python train.py --model="image classifier" --rotation_deg=5 --beta1=0.85 --max_steps=39300
Rows from block 3, named by matrix and row number. Each number is 200 + 20 x the weight over its row's rms, rounded and kept within 0 to 999. All counts start at 0. After the name is the row's rms in percent of the matrix's.
# c3: 3x3 conv, stride 2 (model.blocks.3.c3.weight, 160x80x3x3), inputs 8-15, a 3x3 kernel for each
c3.0,102,195,221,207,190,200,207,206,183,166,189,198,208,186,183,198,163,177,193,168,170,212,164,195,204,185,206,215,190,157,159,223,183,139,227,197,122,204,199,208,177,195,177,178,182,199,177,186,205,215,193,201,218,227,186,194,216,212,176,208,230,208,218,224,205,197,172,200,190,200,237,215,167
c3.1,100,175,201,209,193,218,214,203,215,228,192,217,198,183,212,202,201,217,228,232,252,224,215,220,216,205,235,223,212,223,201,184,206,182,211,193,204,175,209,187,200,199,206,210,225,221,208,217,215,213,203,210,227,199,195,182,188,182,187,198,183,177,195,175,203,208,227,226,196,217,211,227,192
c3.2,099,217,229,217,220,199,220,219,191,194,208,230,210,180,181,177,181,144,194,210,179,229,194,176,199,187,204,166,224,203,198,217,194,190,191,183,171,195,231,227,221,191,216,208,204,210,167,202,203,163,185,175,190,197,181,188,209,195,161,203,208,170,199,209,202,207,235,212,196,174,191,191,205
c3.3,099,207,196,198,211,188,192,169,160,184,204,196,204,197,205,220,213,211,205,189,197,228,218,186,192,201,201,171,183,190,179,186,199,166,177,178,193,228,205,167,195,203,196,143,166,171,209,201,209,233,190,162,186,166,163,210,201,176,191,173,198,216,209,236,195,178,224,152,166,182,156,174,180
c3.4,095,182,198,209,204,189,195,187,205,193,189,187,192,158,160,194,158,137,177,174,224,216,176,203,193,206,227,198,193,177,211,200,171,188,166,211,212,207,203,185,212,175,200,189,203,186,162,184,209,186,177,190,206,226,207,232,231,210,232,217,205,187,203,208,181,169,227,226,198,183,190,197,188
c3.5,099,237,221,204,202,225,227,192,217,223,214,192,191,176,181,202,211,210,213,141,156,187,194,182,199,212,207,229,187,175,167,208,201,204,202,197,179,189,191,172,182,192,221,165,189,210,167,169,142,197,174,187,166,174,184,167,174,187,187,224,218,181,205,232,205,162,170,169,169,206,183,211,219
c3.6,099,209,236,217,232,207,226,215,214,195,218,200,226,202,212,198,214,229,225,217,193,168,223,204,193,199,198,220,181,229,250,214,228,250,206,213,220,227,195,218,206,193,201,220,222,187,217,201,143,199,229,201,198,212,204,168,206,192,162,187,180,206,194,214,218,191,199,231,231,250,232,232,209
c3.7,101,179,209,214,190,216,219,214,206,214,203,217,203,202,207,184,187,203,205,193,190,190,193,181,174,199,202,190,200,195,182,229,204,227,219,241,198,180,230,196,188,195,205,194,205,187,225,194,193,220,173,156,217,222,200,209,185,176,181,173,159,198,156,190,215,198,198,193,187,183,236,181,208
c3.8,096,161,153,183,199,181,180,222,211,214,191,179,224,213,191,188,219,230,206,215,246,244,200,210,242,188,185,217,172,200,218,175,203,180,186,189,169,172,172,201,224,198,212,216,229,233,203,202,166,225,207,181,208,212,201,212,217,194,236,223,203,211,218,214,183,218,185,177,187,194,206,195,162
c3.9,099,220,241,226,237,234,208,180,153,135,194,233,233,195,215,207,217,183,177,190,177,193,180,209,208,175,196,178,176,203,188,172,187,202,176,165,194,223,230,239,207,226,198,165,174,167,186,177,160,193,171,154,202,213,199,190,197,163,177,163,188,205,188,179,180,184,206,190,193,219,199,175,194
c3.10,100,168,165,180,164,174,144,179,157,173,197,194,182,212,183,204,216,173,219,192,155,170,193,206,176,205,214,231,171,216,193,177,190,221,192,195,221,156,162,169,180,180,175,161,151,162,166,191,201,201,174,191,235,221,183,218,210,171,225,222,222,223,231,210,188,182,167,183,162,153,189,197,171
c3.11,101,201,171,167,145,183,155,146,149,135,215,211,195,201,182,154,167,173,187,221,228,207,189,195,203,191,185,189,173,198,188,184,202,199,179,170,200,202,164,144,160,177,146,180,149,139,200,196,180,173,168,202,191,169,187,192,195,182,182,174,184,179,196,212,177,193,230,170,195,207,165,163,198
c3.12,099,208,199,182,202,210,208,201,174,196,204,231,227,202,215,206,212,220,215,220,188,191,203,189,179,199,169,207,207,191,202,180,169,189,211,184,199,194,189,186,185,176,186,166,181,203,193,189,164,191,183,186,189,169,186,213,219,225,191,208,222,229,213,228,236,207,191,200,219,236,207,202,211
c3.13,100,207,191,158,192,195,163,183,204,191,174,188,200,219,203,207,219,223,220,172,176,182,197,162,153,220,205,201,198,185,220,204,192,194,227,189,189,198,167,188,193,189,193,175,173,193,180,164,138,182,178,157,201,192,185,214,208,198,211,209,234,203,183,185,196,186,213,208,179,195,180,183,212
c3.14,098,190,181,221,199,203,212,170,178,158,199,189,203,194,196,216,188,174,198,194,205,189,165,184,204,184,159,196,191,222,227,185,206,202,195,218,189,198,182,212,188,179,189,193,180,184,202,186,179,184,198,197,195,180,194,190,208,203,222,186,197,217,205,202,206,179,196,178,207,188,175,181,185
c3.15,099,220,200,195,201,186,182,178,184,192,189,183,190,225,231,190,222,219,207,174,144,161,165,155,164,186,183,206,188,194,187,168,168,183,177,171,169,173,188,173,184,177,174,187,191,185,158,186,214,175,195,220,220,195,181,166,190,195,205,219,219,228,212,203,212,202,210,199,193,165,210,194,205
c3.111,093,212,196,176,208,199,177,185,179,184,195,200,191,220,188,177,199,201,179,207,211,187,205,193,198,200,189,218,188,181,192,200,207,185,199,174,171,197,209,168,211,186,175,230,202,223,214,199,195,220,206,201,203,225,208,204,178,181,206,188,194,218,207,202,187,210,185,187,190,190,189,181,206
c3.112,101,176,186,218,188,189,190,188,182,173,189,191,206,162,223,196,197,174,191,227,204,149,204,217,155,189,215,210,182,176,220,141,193,220,200,167,213,195,203,229,164,190,184,199,206,165,175,202,191,182,210,194,171,198,212,211,211,190,196,197,177,178,190,203,200,192,168,192,211,215,186,197,203
c3.113,097,206,203,189,208,215,192,180,172,162,213,225,210,217,197,210,189,187,195,204,201,219,216,197,203,204,200,194,178,166,187,171,164,205,196,184,209,220,232,197,221,213,161,188,189,172,208,192,201,229,217,213,219,206,181,200,200,188,198,200,193,210,204,198,204,188,217,192,181,163,200,220,181
c3.114,100,197,181,202,172,183,216,179,211,214,190,197,214,188,201,189,221,231,214,161,190,217,185,206,219,184,201,220,180,178,188,166,227,211,190,210,186,203,240,234,192,200,227,175,220,201,231,211,209,245,215,201,244,222,208,210,204,209,206,188,171,204,196,194,207,186,173,180,205,169,218,191,189
c3.115,106,216,186,156,211,153,202,216,200,204,187,182,179,195,209,215,189,222,227,214,214,198,180,174,195,186,160,198,166,197,190,244,185,224,262,178,201,198,201,191,177,200,217,215,226,215,186,215,225,212,213,223,154,142,194,204,175,198,184,206,197,187,208,200,164,191,193,215,177,196,205,229,200
c3.116,101,162,159,147,153,168,134,212,172,207,203,154,187,198,184,178,205,201,217,199,182,182,183,186,184,207,231,235,164,216,210,160,208,182,180,193,186,170,148,167,163,159,151,188,168,201,196,182,201,200,189,190,227,228,209,141,152,167,168,184,177,203,202,209,189,124,202,151,169,190,189,205,174
c3.117,104,206,195,191,232,213,212,225,231,217,163,168,196,189,203,170,220,185,204,217,240,218,227,226,209,214,218,209,199,217,212,208,220,250,223,222,250,179,199,171,230,204,222,210,220,187,216,208,197,187,183,173,170,153,181,182,189,213,196,191,204,198,201,205,197,193,183,209,209,181,208,203,214
c3.118,104,198,182,182,192,186,201,200,222,206,219,182,196,185,202,182,198,179,168,180,148,197,242,187,162,261,211,197,234,221,198,226,237,226,196,237,238,206,194,196,198,189,205,212,216,192,178,199,225,180,163,171,210,165,153,212,205,217,182,213,236,184,199,210,178,188,193,215,232,202,215,223,237
c3.119,106,190,206,209,210,220,197,195,218,204,163,192,189,159,207,212,205,175,195,197,144,163,223,190,186,215,221,199,222,214,178,216,216,200,190,235,230,205,184,180,224,213,196,198,210,189,191,188,182,170,211,219,167,188,199,170,204,219,154,187,220,181,177,195,185,165,182,181,190,187,189,207,195
c3.120,097,222,209,210,199,228,211,188,208,226,187,205,222,221,218,230,177,211,231,158,170,209,173,181,195,216,196,180,219,204,182,237,197,206,229,224,224,211,229,191,213,213,246,216,233,248,189,179,195,187,191,186,189,192,180,225,210,190,230,221,217,232,233,239,203,208,206,201,204,176,218,198,205
c3.121,105,204,207,193,206,209,198,207,220,218,190,205,197,215,217,189,183,200,211,185,196,197,161,193,208,189,199,229,195,213,240,187,202,231,202,183,222,201,209,187,223,214,211,225,222,224,167,200,185,217,208,169,132,165,189,190,197,184,193,203,207,185,199,180,193,175,201,200,203,171,200,152,208
c3.122,104,170,194,215,172,213,217,192,182,166,198,188,205,209,165,163,178,155,171,205,206,177,206,203,212,178,187,188,180,182,217,177,219,221,198,183,183,203,201,243,188,199,196,192,197,191,208,203,155,212,216,180,187,189,182,209,220,202,164,185,182,187,204,193,217,253,168,226,231,225,152,154,159
c3.123,098,216,210,222,203,210,203,174,220,207,183,261,226,207,212,227,221,200,214,189,188,208,176,202,188,180,200,169,200,187,195,203,183,202,218,174,205,220,245,212,207,218,210,175,205,203,222,193,185,195,177,208,224,213,199,202,194,216,195,189,225,199,184,223,211,163,199,185,165,185,176,217,186
c3.124,101,178,180,197,147,187,232,182,200,218,194,199,178,201,205,200,166,213,220,196,146,154,229,198,168,222,173,210,176,163,179,193,207,223,203,252,214,191,193,194,179,205,203,175,176,218,200,204,208,200,222,197,221,197,211,209,201,179,225,198,207,220,180,169,212,207,179,235,200,149,211,197,173
c3.125,101,193,215,186,208,206,200,197,219,193,172,181,169,183,196,196,191,201,208,202,168,192,207,205,188,201,191,205,179,209,199,192,218,207,187,213,188,192,204,186,202,215,207,211,230,207,243,214,179,209,197,177,174,163,183,234,199,178,220,209,198,184,198,200,218,185,149,223,181,184,158,157,174
c3.126,094,203,197,202,218,197,219,224,185,194,221,238,243,199,192,169,181,174,212,187,182,203,197,157,209,224,219,209,183,229,189,219,207,183,231,207,209,211,208,219,188,204,224,195,193,205,214,213,206,195,184,204,214,209,189,217,205,205,223,192,196,233,200,199,226,196,172,217,184,172,200,207,215
c3.127,098,190,175,207,189,211,228,206,215,248,201,177,188,180,180,190,218,202,190,249,225,166,238,215,188,210,237,204,194,215,248,166,195,244,207,224,242,201,206,191,188,215,230,175,208,189,235,227,205,247,201,164,234,200,207,233,229,194,211,223,190,198,177,183,230,181,166,206,194,165,164,191,177
c3.128,100,198,182,188,187,199,158,230,214,189,212,194,196,198,186,187,202,211,192,216,224,209,212,198,194,191,189,194,189,166,174,163,176,185,203,211,225,201,194,187,199,193,183,213,163,212,208,203,203,193,202,227,198,193,218,195,192,222,169,199,226,169,188,206,199,174,167,195,208,232,229,218,219
c3.129,098,180,208,207,190,208,217,181,207,202,203,184,208,182,184,218,197,188,170,191,185,183,169,203,170,175,200,178,203,192,188,210,199,196,192,201,183,159,205,219,196,183,225,176,161,223,214,181,188,154,168,183,182,192,157,204,195,232,206,215,220,228,191,194,209,188,219,184,197,176,214,184,180
c3.130,104,162,143,175,130,170,153,159,182,176,196,202,182,179,171,200,177,153,230,208,202,203,185,186,196,206,200,180,209,211,186,195,223,185,201,195,207,184,162,161,150,193,157,182,174,187,187,178,185,195,171,181,208,200,186,194,189,210,183,194,197,166,180,208,175,180,206,177,181,201,173,155,209
c3.131,103,199,193,221,187,223,229,207,221,207,208,191,232,210,176,209,198,207,186,216,203,174,228,211,201,217,223,237,199,191,183,179,219,194,189,225,237,194,218,230,207,219,228,212,212,190,189,181,193,172,169,169,178,184,180,196,190,200,180,187,215,201,201,200,189,240,212,186,217,193,147,193,180
c3.132,100,214,222,220,192,219,198,234,223,207,190,185,158,177,182,186,185,185,189,176,181,174,180,187,171,225,190,183,221,203,204,205,200,208,206,199,158,207,214,203,171,179,178,223,181,184,176,140,169,187,171,171,188,189,193,178,172,187,237,206,216,210,234,224,188,196,228,200,197,218,229,193,177
c3.133,098,233,221,208,237,215,195,217,197,185,203,205,186,229,196,173,229,214,185,208,194,207,188,187,222,201,196,205,188,191,161,242,209,185,228,213,218,216,214,217,220,205,205,210,186,195,198,187,180,180,186,210,201,210,213,194,176,191,209,201,239,193,203,226,202,192,136,183,207,169,192,192,178
c3.134,102,203,193,192,214,212,209,228,207,230,221,176,195,196,206,195,212,232,212,212,240,234,179,218,226,150,185,188,181,213,226,124,169,205,166,173,175,204,185,190,220,221,189,195,205,181,188,208,205,159,188,213,177,213,208,149,216,232,139,199,222,150,187,177,214,227,213,171,227,240,173,192,223
c3.135,101,196,163,174,144,161,186,189,197,212,238,189,163,239,196,208,169,202,209,183,197,189,215,202,204,218,192,205,191,155,202,169,204,242,190,212,241,185,156,178,178,171,196,185,215,228,201,194,223,227,222,217,216,204,184,211,229,220,220,213,207,222,188,151,232,238,171,227,222,213,205,215,184
c3.136,103,194,180,232,176,187,218,182,180,196,200,227,224,179,190,204,169,171,170,185,182,178,209,228,198,185,221,204,210,193,160,231,218,176,190,204,207,197,196,219,198,205,212,169,198,203,189,204,198,188,214,180,161,184,167,194,203,204,177,206,203,157,154,185,193,227,217,216,217,269,166,194,225
c3.137,099,214,203,207,205,193,182,200,176,190,164,181,212,193,189,218,220,241,209,212,136,144,192,172,153,225,176,183,239,208,174,214,205,199,186,187,182,199,197,213,216,182,184,198,188,188,175,188,207,181,212,222,192,213,213,189,196,228,185,213,245,206,230,245,182,209,194,185,206,233,211,215,222
c3.138,104,197,131,202,179,167,158,221,219,193,191,205,198,197,188,198,203,198,184,201,210,211,180,192,192,156,196,224,199,193,195,200,192,183,227,196,167,192,155,215,190,167,161,209,193,192,203,196,204,223,211,219,181,221,213,221,183,201,212,201,191,213,204,212,169,148,203,209,171,188,207,215,146
c3.139,100,173,175,191,166,188,199,208,200,198,169,194,192,193,204,179,218,197,213,186,197,198,171,160,170,176,135,141,202,164,184,198,209,169,238,188,168,199,187,212,190,191,202,165,170,193,189,225,217,167,189,223,173,144,166,202,224,230,172,204,208,180,184,188,177,199,211,189,195,197,204,196,199
c3.140,094,226,187,198,199,212,214,206,231,217,203,233,220,198,207,193,206,213,223,176,170,186,159,209,215,177,177,194,168,194,217,193,202,197,233,186,190,199,185,199,185,196,206,211,210,214,160,137,177,165,170,172,166,165,169,204,184,188,197,179,199,219,207,216,220,245,217,202,225,220,218,210,182
c3.141,103,196,226,218,207,229,213,195,226,213,195,164,223,210,212,211,224,213,227,156,156,186,197,193,214,212,195,226,198,189,183,217,202,205,194,212,200,187,198,204,177,206,212,216,217,230,199,200,204,203,192,201,212,186,215,196,191,213,210,192,212,182,171,200,216,195,193,193,201,198,198,212,184
c3.142,102,173,206,225,198,215,212,196,236,232,184,191,195,161,197,198,186,169,195,207,172,206,185,191,184,207,181,170,216,189,180,199,206,177,208,212,189,172,179,203,174,209,218,187,195,200,191,187,190,196,185,210,233,181,182,210,218,214,197,202,194,196,195,197,173,204,177,223,223,185,213,225,202
c3.143,097,221,216,220,206,210,209,199,214,191,205,217,185,205,203,165,194,208,213,201,201,234,182,207,219,199,143,201,206,207,218,214,205,206,218,217,202,227,236,213,202,202,189,207,207,195,206,189,219,199,197,217,187,216,203,208,207,170,232,214,214,254,237,235,232,196,204,187,206,175,180,185,186
c3.144,101,210,189,198,196,191,176,206,197,174,214,207,181,217,219,190,239,234,208,188,191,189,152,184,179,151,170,191,176,191,198,189,183,190,178,166,183,204,183,199,182,190,157,181,198,160,221,214,226,176,189,178,178,167,197,175,221,228,189,206,213,217,179,198,212,203,192,202,213,177,196,186,181
c3.145,101,183,168,195,154,202,216,212,230,252,171,185,218,191,213,205,222,204,170,207,208,214,211,211,216,175,206,211,177,220,212,198,190,212,197,197,235,157,180,203,227,202,219,219,218,214,185,230,206,202,202,177,198,202,201,176,202,204,184,190,196,203,193,199,170,191,183,187,182,184,190,195,217
c3.146,100,213,196,208,230,216,171,216,193,186,182,164,185,215,181,186,220,196,198,221,202,193,217,192,186,215,195,205,213,182,189,197,206,177,197,192,192,199,193,213,179,194,177,171,149,193,207,216,212,185,167,151,154,166,163,181,184,212,156,180,202,170,180,211,175,206,208,164,191,177,181,180,186
c3.147,095,242,214,188,221,195,192,209,191,201,213,236,211,199,198,196,201,203,188,192,215,224,188,188,208,205,201,192,196,197,189,218,199,208,195,208,238,227,183,172,219,192,222,238,224,211,206,198,184,155,177,206,167,175,198,203,202,198,207,211,227,226,223,218,204,218,195,188,182,199,193,182,196
c3.148,098,199,219,200,219,221,229,206,243,230,215,215,190,206,238,205,233,255,207,170,203,219,181,185,199,182,202,178,209,207,225,201,190,180,201,169,175,183,213,200,212,229,220,225,244,232,177,218,192,214,195,180,199,179,178,217,219,189,158,208,190,177,164,182,177,184,223,162,150,193,167,195,202
c3.149,098,201,219,193,204,187,196,193,180,201,214,203,186,201,199,185,232,231,200,174,193,218,185,197,205,204,198,176,192,199,221,189,190,208,206,213,209,215,208,221,196,214,194,194,209,215,205,231,234,217,200,177,194,192,180,215,197,203,209,209,180,222,205,188,193,226,191,181,189,158,166,182,164
c3.150,102,203,216,188,206,209,194,218,209,198,206,176,188,216,207,200,206,218,200,176,191,166,185,163,190,223,207,219,175,200,228,190,195,211,219,187,168,198,198,208,209,186,186,200,196,197,148,160,165,193,152,154,212,185,156,204,177,177,198,212,203,212,213,205,179,213,191,179,179,174,204,182,181
c3.151,098,200,215,187,209,191,183,195,211,194,206,208,238,181,189,205,205,186,212,188,201,186,252,166,175,249,226,206,229,181,190,243,200,177,221,216,183,221,200,206,178,188,183,197,209,198,200,189,187,255,192,175,228,258,200,224,233,203,220,216,209,204,223,225,221,205,195,230,177,197,207,192,154
c3.152,096,182,173,196,202,188,218,209,219,237,201,161,208,217,201,206,179,209,206,180,180,196,213,184,177,249,228,208,189,179,208,233,220,252,218,240,263,205,203,205,179,194,216,202,211,196,221,196,220,207,214,199,232,210,202,210,198,192,224,204,158,195,180,167,235,172,170,232,171,180,207,197,213
c3.153,098,183,188,200,184,210,220,198,239,196,223,211,195,202,226,225,200,193,218,184,187,225,177,179,204,191,206,198,174,188,179,219,191,178,166,194,195,204,207,207,205,225,229,198,227,201,180,218,232,215,213,190,216,249,191,228,243,215,229,232,233,199,208,170,183,206,214,210,226,218,208,234,213
c3.154,100,201,187,168,208,182,151,164,179,175,217,175,202,204,204,185,192,191,181,193,189,212,217,198,214,212,176,188,188,183,217,160,203,162,179,229,193,224,189,157,202,170,147,218,159,181,207,184,207,207,187,205,201,197,201,223,193,193,217,184,205,223,190,214,215,166,175,233,164,179,219,206,190
c3.155,099,191,225,193,196,219,176,200,224,175,215,199,190,193,214,175,209,213,195,234,197,171,238,197,149,216,220,192,228,233,204,200,240,230,184,240,230,199,190,191,191,210,179,191,207,191,174,188,196,190,209,205,226,172,200,181,179,206,202,193,219,205,214,226,218,208,174,196,209,210,201,209,185
c3.156,102,214,226,223,207,223,219,187,196,228,227,234,203,222,222,190,188,217,187,210,206,205,191,202,198,218,204,199,176,182,213,195,190,220,165,156,191,226,248,221,218,219,224,200,221,190,229,225,211,203,192,189,187,197,186,210,212,198,194,189,175,203,179,189,234,222,204,241,186,171,220,231,194
c3.157,103,185,163,174,133,182,170,170,187,177,191,208,182,177,214,223,203,211,238,173,154,165,167,192,193,200,198,218,158,183,163,176,174,175,193,160,154,173,191,173,181,177,154,158,195,187,196,186,206,171,200,219,212,225,211,187,205,203,191,192,223,167,203,189,189,178,202,202,215,229,215,220,220
c3.158,100,182,202,203,163,200,230,170,208,204,207,203,195,196,206,222,191,192,203,164,150,189,186,172,186,219,197,212,202,170,197,190,205,199,235,232,193,197,185,203,167,199,220,174,202,215,201,207,209,203,197,232,210,173,157,198,204,198,196,197,194,190,160,166,208,182,188,176,177,172,185,153,159
c3.159,103,165,187,204,157,208,206,198,217,178,189,215,188,191,202,191,190,232,202,212,208,234,233,206,197,190,173,174,184,188,208,180,201,217,188,207,193,197,190,219,173,213,217,191,220,213,184,188,183,228,200,170,229,198,199,219,225,206,220,214,201,225,198,188,228,171,165,249,220,201,219,231,225